From a checkpoint of a small contrastive image-text model.
Model: 15.9M parameters, encoder arch convnext, encoder activation gelu, text encoder width 384.
Training: muon at rate 0.0018, 8600 steps, batches of 128.
Data: trained on cartoon faces, 21.6 epochs.
Rows from block 3 of the text encoder of a small contrastive image-text model, named by matrix and row number. Rows with one number belong to one neuron. Each number is 500 + 50 x the weight over its row's rms, rounded and kept within 0 to 999. All counts start at 0. Numbers have three digits each.
After each neuron's rows are labels from the 100 texts, of 14976, where the neuron reaches its highest value: "tokens" is the input token at the peak. Only what is clearly more common there than usual is listed. The data: cartoon faces. In brackets: how many of the 100, against the usual share in percent.
# fc1: MLP up (text_encoder.blocks.3.mlp.fc1.weight, 768x384), inputs 0-95
# fc2: MLP down (text_encoder.blocks.3.mlp.fc2.weight, 384x768, transposed), outputs 0-95

fc1.641:551483505477448493518471411448429540582513491533510564540541482398480431479523450453514485598550433518539500521580513595539584534492486548577508460442601445403612468525447491525604540524506488494539522516548540526541524513560484504532524462440505482666430558452480462447438505473440454437
fc2.641:403512450522471492419458609582554521508507454430483405507463521541574487524377483501506501488483529519502560515433428483425402478562499419471489436533351545546454481554450526574474507479469557425454430507514493523388521469564380487558485558517516500399472413463517516486565541533510549585
tokens: "glasses" (100 vs 1.4)

fc1.548:515562514623477532553560448504554506580514546506485539614547492509538502439608472525478479531474487483572435540509543368572466559463509558476513453519509449475413501586525504503470540397508496508593533496572504545562382483448503500609482529410402531477522469570464572524587488506435531470
fc2.548:542431563442474562544525609500409525511471550471514535449490466568491489489468527475564524464478529525438511536419480561536488410542595478532502457472462512528538484514495508488510544525492576438460426466420545474440556504577518483423462455458582576538446530447506507479339502517458458535
tokens: "with" (98 vs 8.2)

fc1.139:525428566494586619438531466482459525571444449533498508488588520568465570530532513447571460522478490505511559558519560477464540535467522477444443495491497394487427388571402524462589563450549548485501379412474437497543563556418458520431398478528431397427391533467408583496492573469492429499
fc2.139:460466461410530398524441565517541398513514505371489545489406486513571438502467496502476561450596504540538554486434476479545497494577500382496490549549533561486527573435556489544484515580520499500477631555568448504408411501506562441499584521411480450536464448512588520538463425427585550519
tokens: "red" (81 vs 0.5); "brown" (12 vs 0.5)

fc1.370:537424500459496466479529500495418473520559467514530491512625522472597595595467517504433514572385508532439526433480594565446487549587430437518607607449529439610440490467386439494515425484529609524490515455485439445609509499504473531457403551551556498479574578490525494503495494496606469471
fc2.370:532421455461472517529501486622497457507563541520512519421488464453547416473468372504517451491526424399478562496563587548570553474474513454522554517522540483577502526514528488417499432374447506515575550635549563563576502506465506477452402471511534490576491453524509558487504475465502630456
tokens: "with" (58 vs 8.2); "an" (9 vs 1.2)

fc1.531:580416561468554557462555549471522616430508477538450481481563450446540533577451542414478497469531537554476481493547472496498542413529607512532574580556488484536561492514529495451530519544474475499492512429588507446600558594465474458534521523463409531516469540513437471472536620456489493546
fc2.531:494495466490475544510585567459461537473443502524496472552517499551555598531567557605456526531433433484567474497460453533440532624499556627581438500478505498426540522515488332568535457589611537517480605462490436563508480427502579553522548646532437562512478473570512488475402534551522468504
tokens: "white" (100 vs 0.6)

fc1.33:559451539468598520466629490542444539503491484497547533526532480551600518443424489538437520508564462500425514463541441529571531558462534439551547486476556546475410468474578528511439428508413460413499546509626537511437532430543438602526402548546506581470492451521453583468501524476519641524
fc2.33:471449590487449584551484373434458509509550464458581500486511470502539491494402527522539533542471515508461430503509452500578591530442503508487442469466543399462469462487472512570460511505525443476516473488509452554466459510546564479551575553401476492577479460461569504513462532517431486466
tokens: "black" (100 vs 0.5)

fc1.445:446450530497518505429527526476512546540467433583570571487413518565480429504456469497568479436535485517491449532478554463510441463423414520490454468434531471464518482373619525447494520505475436407489455455515523552573507505454482565513501513540409529454540482453493456552590487527521504489
fc2.445:542532494510498500454526482472514537585551475523603560521438433629480436462489512510483434523438534513475465482536523502455506519509514472471532460511533562484485429457538416494474507476496500439480499481525482537478471508507490544506453548542522559414523411499467595531387574459521491545
tokens: "top" (100 vs 0.9)

fc1.337:504525509625498554532562484580535443589452515477485550503542488509545526411548437469497401499513439502625440567504554423539486560458572503502526441511505435445384407525569471592499499369549460493531530459566475541594496582499509505531547528478523511475560431613560458523551470490476501412
fc2.337:478445604570484427552501554509480522471530554438523482534451490543470433558497539399510607474441491550431582504446480521447592432501510464396443448396500516533536547500437524474535538528493546394398366480496504498540516468521541484497485455461544602590484537402498553472485530562511483495
tokens: "with" (51 vs 8.2); "surprised" (8 vs 1.1)

fc1.48:493470492436601481486473559520482483559424479373534445521484458539428527480545588451518532539548531514415504517574522590511540589410512481509548519486439503490460499522537500544471435624493442473493590577536490551508461485616385336523511565528470495473456575426430519445478530487520480485
fc2.48:495398494598519569442477457492504623489612529513498617608498407479566531481519510551405484495451524509528496525587462472540517481495503510488488556524537540494517468514497549434576505470475607467534384498458529475488573510451554480490489486537456454536478476550491591521546503452415574510
tokens: "grey" (100 vs 1.8)

fc1.569:482559449517580529474514473480429537469500467556483465504523470449528548471482484555537457529479588451529486536445567479440446477537539513596390505614593395450368475594490432476522548465510498535493544394475480485543473480475543671454468468535515495531556514550489593559457459449490433510
fc2.569:488482554558434523490522531447576475615449478458553543554417465527526500552533551424469533537448397510522528479502448425564504519478500502482565493464443532511516568418373501479449429472483415381479489528623498461578560546459535420551573526433455467586460435544580460445547576535494546455
tokens: "laughing" (20 vs 1.1); "sleepy" (19 vs 1.1); "and" (16 vs 4.6); "an" (12 vs 1.2)

fc1.224:573545399496489517545480492426514428502412511588489441531523475479526556450547473595435467500580581420527450491526488426428451595484562505441540541493505423458494513558525462521526532492482542518430601457505540449571548500467378571584518531559514514458551514535518476491458571504510513500
fc2.224:552487497490469494490500539486523518491543452547493511479495468553457396505469458495490445510532534388615524497545490608504510512455557473568461468572449564496533544462474536509452459514470367458496529572522503465476552435473506537539494498534487486489527474412428459550590455469530508511
tokens: "with" (25 vs 8.2); "laughing" (12 vs 1.1); "smiling" (7 vs 1.1)

fc1.763:470507533489471558501421475441535552496415590529522485499421515485430432530520486436476558467455547541523533482493527393472597554582489561463548495507477463493527549400461439536556448593451531520542551486437518530531549543541558595489398440443499506523532486449548521447407467464446494504
fc2.763:506509465512558622523449498458551571554440443471537472483552462511484580482462528412537526618640511478516505502506497493464428465490388408486443492508604506438515462525578529470532607478500487555451514566405484501542509500486591429464557510511611529512524498530527410422654524498579554430
tokens: "green" (100 vs 1.8)

fc1.687:427423541513555516467436491431507414519521499481490462576478495571460391604552513467505514522510501511539461476558450552480503489491477506364455465478502558481582535556538437482500465597513436393497401457518450400549429457515468507579472502530467509451471438508411537479573550563474499490
fc2.687:547492489539420499488510456520543578586477460526638511478506489538498450423499494582507370531450538573565410564501608481478465514524573478481410487449550491489464485424598445425548493471485513495511555434468458533547519527484481536520556585521561507509593529468511549545359568447471469522
tokens: "top" (100 vs 0.9)

fc1.225:457525504476483427425474466474417472505495596507478450563484502563408562467512491502513569455364545423576481515452484498433436529464479601609488514515510487508450578441402446572397487495453463501499480583391494545503513487509471475482500525499443460411502532482550535507577490530472468526
fc2.225:559514456490464484474441454533420464466588501538496549467504437571545513490469468441544467555459485535477524432544500513528501457445493459419596557551581516532525451436646510498497534528584533477471422392645504488562495507483474535515489566418460472486477546511479562498433540463475455459
tokens: "white" (100 vs 0.6)

fc1.761:490512532547503567472432534533466520535528469510506503526404508546523502534555468534501453424443534521510423514534600536523455503449428594472417457406471466472510537496660473490473517486480500464503534458435491532539497519406430474510499485555426591426569482494442490446514500534482480503
fc2.761:472499580510508556541430525420526516565563395512575513569505484575507485519534544548465461450499570542478405569536444541467451511522499485442472438418583592542453435482571430505528555510493548412496486468498490517531438538462387530545500592543554534373579425463461496533429519473506498523
tokens: "top" (100 vs 0.9)

fc1.419:535576469519537532514531481560551545539517498498492506561471483507509469531449475493551565449463546482514542521533513483418437442507483435432585506534441537468530503457536569567480529481510421566533483456500488500564454445460464524394538460472508452479462470488526532538407406527463501473
fc2.419:482606518481504435533591545461510469464469442503548582478480560512494495488518446463426456574486532524477438499423517468526467520566595565432462435503542507590544474607501436466501567523553534470515464559432497542520513502569594545663524515461468582455478479459488481523413543465526499542
tokens: "and" (38 vs 4.6); "," (18 vs 1.3); "surprised" (14 vs 1.1)

fc1.595:521510451453527550510474446504506444554459442505523589421541587429432415532567484445489442500427646470484603499428495423463549440561452544557514547482434414519451494517550533506535511551500516532483547488494483547571533500619508484512444563489510453547484473555438469470521445472487582490
fc2.595:443405557560514394521548530473431474496622485486486542539441408562551567508526488490498580463589524502549484541577459446527560482492470498501537514517534543562476411501460387326501490407432472495469497555546522466443515600442528506522571392571539484459612496515467550460446486504532438592
tokens: "red" (100 vs 0.5)

fc1.415:367436558532581487452462496552506513489461443559535489557589520464552484538443529486420565588555501513535396453469553569505471538429439658477505528518645502449494503538496554565579611441507521487478431465373479498477493460511435484515518433451447445525517550420555507507530479445483517395
fc2.415:535448477439491434409457543519525462457556623520521453538446533554414402506521424540491525379525461420533559486501477477457520461524519434472575538579442561504453446466492458482471424576540541445491446484482535460456501544462455515522506583451550449465484557474466443464410467607500509533
tokens: "green" (100 vs 1.8)

fc1.643:522543499468438504510522405551566515463550500536377487500506491561459472524475417594546526455486567454482546475435554560478525400489460444530541452520498533506568543463512523488556546522438428479531407439471383577499421495488538554540459453435484616486537505418426540562455468448512439543
fc2.643:497377532510564530537538554459488465463437482548524447544433481551534468610583495448438476549440469473311497492504502551505486511426540550509475506416465547591476433619547441463537540514539521504531549558563549463473479528566479421485493495491508443492479440534574429464512447576461513523
tokens: "top" (100 vs 0.9)

fc1.317:435401464567512516480454499438562491534584444494380396498499498575545447548550522473459542434508471485463455501484524487477481461514538426535546488483449453483435429533444476501473440586470481539510527476565549428524519471529490480484497485479505579485510478507511432549452545564562450523
fc2.317:518513423512510462473538494510483563456525496529500574488535498457457479416504421535517444570487476537538535442529451450543480431604510543503493526481573464508514496476529511593487471482494522548501515548486459586529539619468521555512474455454437499529509531450485530417546484472505453484
tokens: "and" (24 vs 4.6); "with" (21 vs 8.2); "hair" (16 vs 4.9)

fc1.564:497560455479555462459526477469617524568477535511528408543546553522486410535518533513532583535486581479519499522486490432535462472546504406391543541484464442496517586443575557527475531455459562523506510463493457483516471416465479468442487489539536387421491531485556471503374508600547500380
fc2.564:452437527496517497440478525566460495466463555540441604481403420452430587412439496549426385423486445492474490522485462490432536577500451502566495536527445457537500501508459441530490422575486488541567459554487558510483472523564540546524571483543422536536548452518484472501531486512456461572
tokens: "and" (31 vs 4.6); "surprised" (27 vs 1.1); "smiling" (21 vs 1.1); "pointed" (16 vs 0.9)

fc1.575:444446521489518601577439479544544453507435606486472504536509447507468454521613538442581491395446556500517466521409576543423519520486437562553513506512436386475523492431432557437491391545483494517499444485495575504520481471436483510506431444435558468502542496490450442534558493445497499549
fc2.575:550446454487545332552544583487395520551513499478412483565551540567491551460435437488458457484517470555480561519555445413471417519471477488581516489524489439512437487543516563482487534449517483507471501507464468451414540552485536516473517527636516499467511434475428527506524450499537461543
tokens: "red" (100 vs 0.5)

fc1.752:441484534554535476527448426511498560541440386525556572415529523522503552396445495451498442522529541552534398460478512555487549590371509589469437536507594448449420471535449521621491532486488443540562518542433516570473452484477498524491499469391456520514406547482555536434568549547497470492
fc2.752:484462491422616569489559490649519399441547553491487447530495498499464432536529479537481535482491379573544628474526484474486512494611513533417540542610457588553468474524519524449478460464443562432465534584471523487455518568526511497524502533516538431517554563466435446541448421489504487541
tokens: "green" (100 vs 1.8)

fc1.461:560485472454534448487481554519457535512536444656510472503521430445557545487459494444582503576515541533461424415502627511555539506467436594532473443454522506484450557514415461496535489478482453551556525471493458486457494472541509499536493455497368561592492528570604535470477559513485491412
fc2.461:472499578501449459488402428501509494498537637485518520499487499470458435482546465538434486480539524489483528460442473518442508511481470524431499475480487469545515481524468500592496536521574503540451418490459474548497511470540420464406509492582511433447453500502444556444479536450483518563
tokens: "glasses" (100 vs 1.4)

fc1.677:431641566530521516540552512477385517522563476424463549541498496549574552491462547515542466534474487582513529447482562494429431505548508453588514607460498488465469469456497503519501507495510522583517513471526487479449491500517550513512438553503471568414544456453457489570503536446502579559
fc2.677:558504404509443584420444539449497482508450567460478499455501444418432526493523446565472496417523509346497506476511423502625554557543486415563496395534474398458540562496540567517516420526439495441489440506516561414541492474472425619502461504505577552589504488500524494386484490520616512512
tokens: "and" (43 vs 4.6); "<end>" (22 vs 8.7)

fc1.565:521494536515460582537498511523479356433513504560530549506459468429414457533492547580458556434495473491472515422475498406594497551472466574497518467509472452574538511570399468431513462632551458509476528493481611387517508570520479560523476480491559420471500466526442480462517441453495468520
fc2.565:440475488433492523544528475473475506454465523553533500401514500581498457466561516526434489505550506442471601499491521541496425434590426460618500437507490542522527543483576416465472531436457537516479463527462458477466492475521461546508554458455538478505483530499521461525481388496515573489
tokens: "purple" (90 vs 1.7); "short" (10 vs 1.2)

fc1.52:429506432517438536490482474456467463499441525455616540504450523437490505450490498472479497544548536496507517496415460443563523550472500498405479453490513440611554503493476478476511559489499610478546533450582499504517523537547493547499485506486491472456384498499446434497446552476509497498
fc2.52:511612568417531448494510512491593557423492519499503531556450391450503409393475513522392508443527503422511460497522491514545415544517514578486484408528501581545537463519528550462433462471535508497510434588479506494500590496480522500540466404498447503429419505463514488518528430500495462414
tokens: "and" (25 vs 4.6); "sad" (21 vs 1.1); "an" (14 vs 1.2); "angry" (8 vs 1.1)

fc1.704:419447438535465478458494610434610414532416558554589534483497452488472461588454594570540495483474527398539442590461541473440482443463414543540513528485530445546513578486599424452451533485511505536458559409555472496646506468478464496440499554472497515433541537504460372514503529533519394531
fc2.704:510476615474472560477502429523482619551529467467490562555589439528554461406506475419529454496480500608604448522525487524536450561548666431473422495487494546455426489511457493478518568460519479420532453434519553467490485545480492534523421590539477469520424464561442617512445483429548541501
tokens: "top" (80 vs 0.9)

fc1.148:510509509491530505507506507521454499474483557511492480536438505552553567446540516529436526439425495476457539461507454531368487461455557578521449509539503531438485433541515379495553517645533473487450571475558584569549572536552477520508344521548417528432551441488478522475469456430474507604
fc2.148:473568440506487602527460455463530571551542479546537563496611436490500523500508534480524465486559512482479579501521593506564430503490441480412483481480559499436574596519552518497473596431443529520516436575342472410483472519476489593474561507511516502469436469471490465573604528460513519444
tokens: "purple" (100 vs 1.7)

fc1.622:506475384475542398488451491474541463498477468460432461474494470504497604484536570469457539566483513360460424399502415455657517567506468446541457502549450474578527587444502524455592498506526497492558493543451622440511450441490461445524503497450507460530471544471518456547520548531502457489
fc2.622:538384510592483522464473481569531481434531422563511615494560512473479492438456384465550547433545487562466550565473531523443540489533595518486556568498621527522493506510553520507595533440484507476456483491452473537586472538532477509495492565451470504528567467546481585482453512406548588464
tokens: "grey" (100 vs 1.8)

fc1.339:415361531530492512557541538482465501518502597492475506547514423498524511540494482597549475469485391620516517552536567555482466626569543463548491444599510447448536434490502451478516437604557484479524539475602477436493519464622456566495465561458461584485419492527448543512396529518479543600
fc2.339:483499507587469512416426507460549581526469452489508474454496604448427547475448492629514446539552588457485458480471460537437530501566568482397495512520476521462502505530556512580421535495484505502433415493497503579506543483389419479447435454405504425516502517486514436484515530580548463444
tokens: "green" (100 vs 1.8)

fc1.162:475529460486522516590476386515505466521499544505454602519489475489504426487539462566494505478559567450508532495535565529585561535445451470446530555550459604494499493556545573531426496483426546541548534494470467551551385436417508546473491495500547541410473493470451441508526470584552423545
fc2.162:430456646496566400460475608534403516489483520431544530561489556562527500467540525510480532444508502458495395496552507535500506458493441453589428434419436572497466476449471516562532496517436570390493461523508530500566548448452503485390517514604555536473499501454395452522484466507503441514
tokens: "sunglasses" (100 vs 1)

fc1.334:548546381484451496345445513638500615424524490435507445486515538493481620495472450552508367470505504539556457544481561529419467517474543484527516557392542381445466523495535556425536501540432519508597510434445528547536603479527469482506536448461541513579539568470490518456372531485436462516
fc2.334:477567501452536569567461473386485471460548447543441533495511430526508483548499539494395469425461511584479505506491432584545517506629406496477496501488517605571564556561521381494507501520502505526495472474484539470463392506508372438590568510406493566478452463627523459502562507495533498446
tokens: "sunglasses" (100 vs 1)

fc1.544:516514522495537497492402573417425483408429490572623565539542354501456508539492441565492563533563527511488545459521486575511474527515514460588443496517547451490497466571404545407477423541577475499469498633467513490539529479548542511486447481522480524531548429521454488499601474546561469566
fc2.544:410510449552549513473462419612434586569538471412474480458439537562459464426543475497514444480512527447537501568439447465506556475472497453466596515514516521463578425577527402489536493510419548403518542428523439530520464508476465407599506542452583645469427492505590552464467517439578531548
tokens: "purple" (88 vs 1.7)

fc1.240:552502539467540533486525533466447479468448491454503437535497595496513612472496445618499550514475482514545432557511523496543518574430446495544424558373393543505458432554468425551479481558479573501558521481448514492526521489540465515458559469522609576451461521487347555466535537466426441532
fc2.240:409399565542417431539458537627491546544601438530551635449546424468470488585489563473535468522559483537486442512577442414454495448477488585479492505586541504497542481500458578510471535498500495434531510523543553499570532463429542467519452519526502457445455473456529480545515502545453595502
tokens: "sunglasses" (100 vs 1)

fc1.390:436433404493569525564464467564574512365576506512462492424576495536526542495485502503520489484500497472484547483519563424441385486536600535488439525516584507565447487581555386527531493513479492484546592553498494540462490475580495530482464469531501497465470413575519541591539534502547553491
fc2.390:533578491478404481511536460435422470602536483515564585525382456486506537514493526484467586581433406544480442430488441529513521517451380464387509507418508513434579614404515564547545472447498498475460453537517555491538521492450494431459631475469455507597545523510488521551535485500540534470
tokens: "purple" (99 vs 1.7)

fc1.188:485489498495485566551474498476578452493491506516477486475487535481560432463435456508439557526462506498552514499518394348584501467557496508390599586566442446570588572555473485474427544499505489482548527480480422504504420480569523486522459497494497492427422536509494547538474543507473550391
fc2.188:499481526539524435489521447574465551597529514418544506472553454558464542508482502479536470531506451525463493424413540638408513507468454439527403519458423415502476446432480517506578490461570487499504476391534559480549477483515492524499487561487506519547564479500548452542519482447440461522
tokens: "with" (64 vs 8.2); "and" (12 vs 4.6)

fc1.447:544523520536657519533535526531506452456522511477449418544457471545485509507423464393507559542443524485519581441514560595419496412483481506423465499554473529469503446505478554591452544576539552446416489451447421524453485493518450465455479457482474430483496429512501572507538441458532522516
fc2.447:452462506478476568470512501422484553529472502523475504469465509501479455523449536504489418375570469531427452496488499365561538512467519520563489501432515508527519527477529494435559601401575580546472532482588620386482590611493550404549510558420520479613406530529509449497489529594523491426
tokens: "black" (100 vs 0.5)

fc1.724:492461459462552514437480588504431499493476450574511496469463404483559485466471532452557499501522575498480470535388527498591523527462411556489501469418474508541458534562502449491549505574496442536546500377509450409402497524447431374490522492512405534554592502515481480512481481515598488502
fc2.724:612520531497480470544493451540516482477445486455470571499469435469532457500586510563449428554543479559498527474544564477482593516522429469443448505504529521521496528432541422565513543460563550525410460477457503516621530522572582428477525551441528452514483458466493507459457508503451652532
tokens: "glasses" (100 vs 1.4)

fc1.534:484472514474489590658399411512592450485544462530496507504460401442516499391564382463469454390501513457617570474540558448533502533418515470475421515509549499516481530546476417447497484471501438444520457645455548488543541603552497508467537551433521573505532492511507457494487508442537495552
fc2.534:481543544575530434481546473562484546536430532459614492475522485484479465493500430553600541415544546443463509497529486568472499483455515479552464477476396456402579383571528551605486521575418561395538534501482544556441638468513437502452542468559458420469420593469533517505480426501546445463
tokens: "green" (95 vs 1.8)

fc1.145:447517486501527505462462497421479427450472517461525467463601509614438529535546577486500414519637553542555524487492468554577533488468562461509430474564489454441435492646512478474488458498560517494487577503544457570512502524601482495534509464485515426475479444510494391530490519497498481489
fc2.145:545304551553455506464564500541445532525513427469466482507470465467491551496552442377464512579410497562471434522533414456508512488534522618498548511516532611528465557551562421501469482509515506453482458445548548482486433530458484514505507589500537512489493424465453565427498439502471560518
tokens: "and" (46 vs 4.6); "long" (30 vs 1.2)

fc1.487:515547436436541543556420591557508530472396530474526508571497411479550527504481506530493463475473478473446566466513533515407447481476495455545490531513496443531521526528437463515501497650497556617525435560582534498488640452492552546411564367488437477408504447460515514504483447533576460458
fc2.487:510496541492504513429499400475548462511594541407563523539608514529532548436512527466535524549484533531511567495470549460588553508472547431575526540458542502535536483458476565493482452425487440449605493473498481497550402600394488539532526530430426576568502477598476502520444559461430518460
tokens: "top" (100 vs 0.9)

fc1.747:490489550456512479472498512502436417464392463596487614474454490574454497457494488450430539491548526553570492464594563546505507513494505569559458562511508547503471498561466418454506467492537451430539548505518463503464589501569532553521421442529492459512481535531401536502603502450420524541
fc2.747:549512567488498499579571463492476570483542530490486471453577527479565518439520547523574436502478457385487475498566442496582454474473536421458515463517441487487518497502503549574536537528513536443503492539509470488467562558438518452554512568566510525544442458507474453531421401599442519485
tokens: "sunglasses" (100 vs 1)

fc1.542:547473529503531620393473537521476466453472481561467515508507593483500564484552501557542488412491619459553537550433471431468485499495469546569476504574438550571487482553532501462469495568477439470572531480483515473522477590537451480487323563415462449522454549469417494453556502467421448474
fc2.542:532490467497520445542592542535485482441537484520522463509503447549472496489522521523508508519354399563514512485523582509573485471511537543500507468467531538438601530410515484498542519438409501476533524449484488532493510503419488458568615484503447528460540525598511395507468518455498458499
tokens: "grey" (100 vs 1.8)

fc1.229:555564525529486448469498512432352376507490529528478494469516598562444559569474449572543435421566483457539457513421493533484516467518476525577400580470558467480465469610436426476470525512537454563492530461558448493529445575459485472517546515451518496525535423511491568462507476485472506547
fc2.229:443482517456465536436451584595549524496524491516577514532538454506492434463504537460493540486474502472497586428439505465450486588529562549466563451499516531498543550497520525550447470541487548457528553512484544522560535433501447527504526530506490430396454536478528488515449573515475437506
tokens: "white" (100 vs 0.6)

fc1.510:504454491517512529370408532575496498602466505550472473482488503464467403485500507521527424553540577449456571521513468517460537476487504459449503486491426477421488413534597535422565591545538563518494530470499504558513481457499574592513378435581531544579497488425430487475472499525554419514
fc2.510:498635429432485487556529392391454461577535548527450503519562480578568564512461480440502539538435503518473428485435514466495444417516489582574506508453556428557592503456392406439587538466519544480584562501468419503453499545502540523530580399451442524580488439578546502533505507491536545418
tokens: "purple" (100 vs 1.7)

fc1.553:443473368541447465522505487561635572565474493532538460552540525496613620423486558510479447484513498497502437503544588572457530546456460596519418499552608513489531470430557551523533475491516465544531545509474520531463497437565589476556490550493470382629486540557545487509467597525505591483
fc2.553:538416485492504538474550514535437482531550565509526582502557529495475402548565430489495597481482513496498464467531507447543517479476547583552500460504584480463458480549479443469536517453448554401537484499466542531506510497429440464530504511526567440536540463551489518522531451429377486593
tokens: "grey" (100 vs 1.8)

fc1.448:563522415418506503439471512467494522547470559489506588537546428501485532495451491479512501481559457503561465548540469554576500605471442502507453449423584501512438465477519538471426405538495461581519535467484524483559511588540491518536559418527575531595429571507459501449544539487432382441
fc2.448:533546522526548534400519480580459576493501531479584459559451522503529482475438549494481514446461541411425577495485512547514455463531530478567508572538495585618485499507538558423420504506588511507538517519529467506425543478538433483520326567521497463462476633477478431491515476523480489407
tokens: "green" (78 vs 1.8); "short" (16 vs 1.2)

fc1.633:528518492497461552491526462504509532466437571514496544543501487493522590577542434485518452572510552419479521490500537490523496602583497483546563419404490403490429489440505473665481470453476567495518491485467502435496546461528523530494451550542483487383494449444507495429563536441482496484
fc2.633:554498522509532604528428491484527513560444451542500482572516410459467441448530449366495461529594383382458556433516499509475450472382542457601499529534461539476551578573446507499476534566543388461443481576577517539476542562507499500469445442487474484562549509465462474497670465548488568514
tokens: "with" (32 vs 8.2); "sleepy" (18 vs 1.1); "winking" (11 vs 1.1)

fc1.77:493454499520572514496513530483466500590551478425488436468513523547647555567516485603514503471438527551410528530439513455488415410619527531539467494436483424505474392540535475455573552457525488559521531503650554430468513595474432558437487464515456457487520472472429505637561498487496495499
fc2.77:408547440380460521471510441508551486488474554427371592491477492490450465383447525436550577543483491422548504434469564479480519549480548470465479561506569535549520601477469503510453503570472509493476487457519474511520577411447492500476493564366484468545543526521574530511468541472483545536
tokens: "white" (100 vs 0.6)

fc1.593:499516460506559459442491456531556492438424418469412490521459513570453586519530525436479561529349593402422471544468393435504593450593481524459423541539518464467427492479531533554483545504513433598454564496494471469643489520559580606503450397503458530435511558485594504552589560553508433455
fc2.593:501490547489475493516556623559539483533556403415514464451470391380499506517575525587543518493561462488410531484500552571475503496510509430501483483535413530576653456459478508585399564504500519393442503479558458604572457492426455489592524494511470488448578455524456555488576498412474442547
tokens: "neutral" (38 vs 1.1); "red" (25 vs 0.5); "sad" (20 vs 1.1)

fc1.648:515521475554452560488404512480603493465495588552466486572441361473456450505561451469479419428522475540517503465485517509557502532510576425528462556517434436511512520410578545513522458558511449544354464426535546489532513550513451481443450547396488607492533487466425495427601441510446518453
fc2.648:433373415565513495578498445586476507462478457470580441457511598569447420530494448557597437473614461493575511359540551434463520506433569518494572573425483513466487559393593483461485411555416508549510520525461546496513383474422460465486561511555554490552462490407584513504411443523643458441
tokens: "with" (86 vs 8.2)

fc1.115:517513553484569579519478474507474440517517520521528588545522444533548574542596568491489497530520457507608533568477541509435463473487455507648494426587602404469453539490389434455451523619450471441532524498443485421507516510482530521453502491484426577461486501574465547484524442470456478585
fc2.115:512478490497454480513513502475406493456388455444446524421548541587562494481518530378452481560437524531589475535512476543522531523495562513458504499508499497489443526526446455506583480548433407510596601388578471425505474509504617474595576570414574599556467500567458573506465520531482430536
tokens: "purple" (84 vs 1.7); "pink" (10 vs 1.8)

fc1.385:505446574521490502562495528522441517513453512591498576482450471546531533427518534488496543452473526506544506387554513585439521545485486507497509578514449524459550533451453515441421428520470442422491479437493476493501591521527431495511549514423519492508575456439448517495448494484463500576
fc2.385:517498443511470470501505473502534532479528494471514486474606585497531518432490478494515439514614418470468536567504556488535478443487594491512528448472540500564397460530570498486592474483489536467554488579497569563490553588366594531523487511607485476527498495626552500521562440553488485442
tokens: "white" (100 vs 0.6)

fc1.599:452508496515517545522495465564419438451487540524566483603490454460568489510514557513544469489476549557427491503389499484526520564520386566481536547532468414483478618522561435566552435401569492524500425489618469467513516479521485474481473435518437383531461529576537466472523566449508496517
fc2.599:507501481507435479526495517506564546460532459423429548426530464553494456530528468474494577499585515469552518458535497423515471435473561395594498466480528539437486446503405559404569537606481544497518571542456541489525470476426469537537530534439595590506461473449512586436472470493472557514
tokens: "red" (58 vs 0.5); "sad" (21 vs 1.1); "angry" (11 vs 1.1)

fc1.368:515483448526515482452478493505525476518487469548528489573446468591508417613451422554550511476505531488530512503460494511485453473464474503450470437568533481458573467481537520517443564517435437418555491454542450552609487531453531490531461518570392567377487406550484467559562548570599507503
fc2.368:505485561469516502477509513478503546595538451579578529537463395622473427418513569510461438508477516544512421501488475479521478526458515531439522468453547541438464494538537455475517518513486522432496483536498522503450420509492408564564516547609491583412524469477396592511467584483534532521
tokens: "top" (99 vs 0.9)

fc1.50:464497519528473533545451470390501521477414603542473515552502484523408452537558503492501597379456537578466484471469557427453536530566535589474555463551457512492530535472372414544561459585480499511564528526434533523516486541512507615550372402503519478499510510536515534499445463475414581498
fc2.50:493513434523519611523498487448566565535414433502533482541608441524493562468504557422520515586645552489532509529473536486471408474506468437521412466480616510420470469531553529487557608444488503547498511526404469479498527495545589425455578533521637552517505516544489460434666531471604537448
tokens: "purple" (100 vs 1.7)